config.yaml
hop_length: 160
norm: "layernorm"
positions: "sincos"
kernel_size: 9
precondition_frequency: 10
adamw_weight_decay_other_params: 0
Rows from block 3 of a small multi-label audio tagger, named by matrix and row number. Rows with one number belong to one neuron. Each number is 128 + 24 x the weight over its row's rms, rounded and kept within 0 to 255. All counts start at 0. Numbers have three digits each. After the name is the row's rms in percent of the matrix's.
After each neuron's rows are labels from the 100 clips, of 14976, where the neuron reaches its highest value: "responds to" is what is common among them. Only what is clearly more common there than usual is listed. The data: single English command words and digits, spoken by a formant synthesiser in many voices.
# fc1: first MLP up (model.blocks.3.ff1.fc1.weight, 1536x512), inputs 309-411
# fc2: first MLP down (model.blocks.3.ff1.fc2.weight, 512x1536, transposed), outputs 309-411

fc1.751 159:130121153140150139123126122119113102086141128102117114106104143109098140086093099158103091160126127128111123156085135141143112137121127122171171105103161097113136135133124075149103123176114126154115119135159143154154107087130099143084133130174105099098127128119081090118094162124136118111111131164144100118107
fc2.751 163:127102097149142170104132138149128139096168116140158111102138076132109115132132130084152129171121105116119173137123180105122107106107152136124132131108165102085113087114097115150113131158135143159111135116145154107121108130138156113147077089128153107175088141109142110114123130102084134138137108101134124110109
responds to: /p/; muffled (low-pass)

fc1.234 157:150134121110126153137152134111142116155107109118119200117118126129123118098133136144120107150159105108130135128147137136127149113154075087114107113088122163152132080156159114132154119124148115175168171093125140139099136104112153156083134151150125108173178135125122103132186159112117087119139149144126119133146
fc2.234 152:129137178179100147150113120145142109167121134139098164163129102125135119143138094128104142116126118124129161113138117149103091101156128122164142086116166105145161140108114153126162117112124144140150161129154184127102123118134182139108110140157158165077106137084148118129124162111145093130125099094158171164125
responds to: /p/; thin (high-pass); /h/; word: help

fc1.361 166:109150108105116115125150128156141083087112151095139093150151128099146116135113121112132069159151122133147091117123106088101134095133100069115119146152123102087099143087112090132106141114139141143133165146167122133138121130125175167140123125125119162087127103110142082163135172112134115171143124151148137073111
fc2.361 163:177123136176088138078113133119119135128066138131132137133151125116129137136107116156124134118090145128134107151126153182124112120161094105121160093129141101115144117118151086115194141088163091158174158096113155125136113156096149142142136116196158125126144136074124116157112141126119135107123114136145147161122
responds to: /p/; /ɪ/; /i/; /ɹ/

fc1.74 122:170148143095126125131107136157120122148128144130118106135176138136122150140124157129175128151130135129135134128133134136143124149111132127145143162099087158134176084102117078110124124121057140161154132081158150137109106169137126164135122119165147191133106103100133123148112149106118144140117119151130128106141
fc2.74 144:134146107143113106155179134151131128129105100092130123113134173121117099126152152144107127110131148150107124123162160105109167116138119112146127128128124115091150099107145166089108155158135096129097169089141113125162159115102152094137140119072180080119141107133149101157161119167132128163152141112093187141163
responds to: rumble; quiet level

fc1.561 140:103145134136139112152159144129102107133125127080116096131141121146116146082092094086152144101178118150129105130113131155139118112132125104144188146111156159148145099166111134119128095148103115123103143126108101155164132115135111118094107147142114079092131151150125100104112167111146133101148133156140143151126
fc2.561 151:140132116123121153137143130177166088112158110127154124145150118124102108120184090125121133124094150133122146153125186159092109117159083130135115122115186124158128119122151150176102150112114161168117182112162219093119096130105137108109114130166123123155144135097129130142111137108141091067093107100131175115126
responds to: /p/; white noise

fc1.273 128:153147158133110099148164114127180110152162117104117110125097145166142120104103150131135101120145110109165150155082085122113130086094137073091128133156096136136102175148100103129153124112098133130104134123108118135131080131155136141153126147178145142123166156128153103148106113132081107118113154118116127089139
fc2.273 130:152170095166167137140121129107097139118117129095140100130133078161116130160108115161125138176121159125122172142110158164099126111141140119090116127154107160116155103109102105143164103111105114134078147119101112111102118134144147138090136104161094149141121113150130097130108167115132148101156116072165137108094
responds to: /p/; /ɪ/; clipping; /i/

fc1.750 161:083124127099131168157187136108092122094170175137121127139111121145108146124105135100114087121164127134151116101148132136091124136167118139099144057159080104127117116150155071128160129103161137108117144078119165150129139115152145187100127138093132145106139169109150111123150125088136126154146105128123101087120
fc2.750 161:080112133162100135150162121121105131117082099126114137126149110116098110155156110123126136140114146131146082104142108135116079104147160119104132153114122137172156135103118117142161100114133141157136106139110143121104118090165157134119121101140156170110096120086133100149149123134182105101118096142113135112141
responds to: /p/; mains hum; /b/; /æ/

fc1.276 138:155100125140144129116070130104137147116121123087108174136124104123153067134113110133125114138186127123139141127145139124127142130133124137123103117125106124093127153114173167116144155113143115149078119130117109120154135095106117102144132119164130139133083165117139154100148109120068102159133136149084149136109
fc2.276 133:130123159132120106147066164142135133151131134113152188125128095103107171121122110121150116138083179157141168132130072130135135170180114097120086115109168146131150128107127151109124153126088136071131152157141153129127133167144146133110136166146121123070132152093116136104115152162114123122133125132147152125123
responds to: white noise; /s/; clipping; /d/

fc1.137 156:109120180140147152146105139128127140125125137172097153097139115092132091092084135100064105150132115117117108123087121108154155137149076127131140128106144142118129207126109101096126108127108103113088121146072148091171157168117115149147135159115149158096118190111153123142136145105115138129130141109104140109121
fc2.137 159:121092141096131122125151149137124143131153102130158162124104151072160113112110092147130142156073147126110152137140149157077115160163121142138105134123150135126121152113124148134120148140139117124090148083157157099118106130129137130126140148155130136121078152130175135066103114165149166125147043153181119134128
responds to: /p/; pink noise; /ɛ/; /h/

fc1.513 161:130141113116114137122129148108146085139129114092090165105092147111140181091127128107129119129111108156116130190119178075143178125082141092101110115073139114208175131102114099090146135111148104126116138131130156112117097147140140135143121145103162140132138127100093115105141148146138137149135105091115127166091
fc2.513 163:113143125126094098118080103141138148144122101123118117146140094108124175170151146136152115103129150072125119174134134095112090148130127153139148105087149173121105135161127115138161133129152137131077127147141173106090145074138178145156149095127125137133091121110145109116163123102105121098163149115085131105110
responds to: white noise; clipping

fc1.589 163:103149083162194146108118094132134099095156140144106128113127152131150120130133137130149081152099141126111137146139123117138112123097131098086139116086151094109150110143119132122130184145154122148160109152110120109169120132146086142175167145117159141132089124094148118148155111126087094132137102131145181126094
fc2.589 160:166138144179171144119168157127128168121105157158131130111090108175137113129115119141130117119085102153152120137103085122124184104114151100161096132104107139087085127132091117119132142124122138151115161143122116108129089145129056134096150112108074104103119061089219134153116103135117130104137111165083100115123
responds to: /ʊ/; /ʃ/; word: push; word: search

fc1.535 134:164163135089147133157156126112152140141152170134137128103132122104153126080122132166102093127133141114131162085087107163174187144113123108106117112092120133099135091103126125134109162143139167128146127128155133097090145078130153120105126106144125102172120074143108134142136107101116120133131146109156137099156
fc2.535 152:140112114103155143156095142131130117133135135141102147111117129114123119102156123125105115126091123138132163126158146114148158072128120127119143101111131117157162090166150134158137101111104138135109113092125143129149167094128115101128150150128100122158151092127143083169132097161144123174158131090124123118164
responds to: rumble; muffled (low-pass); thin (high-pass); /z/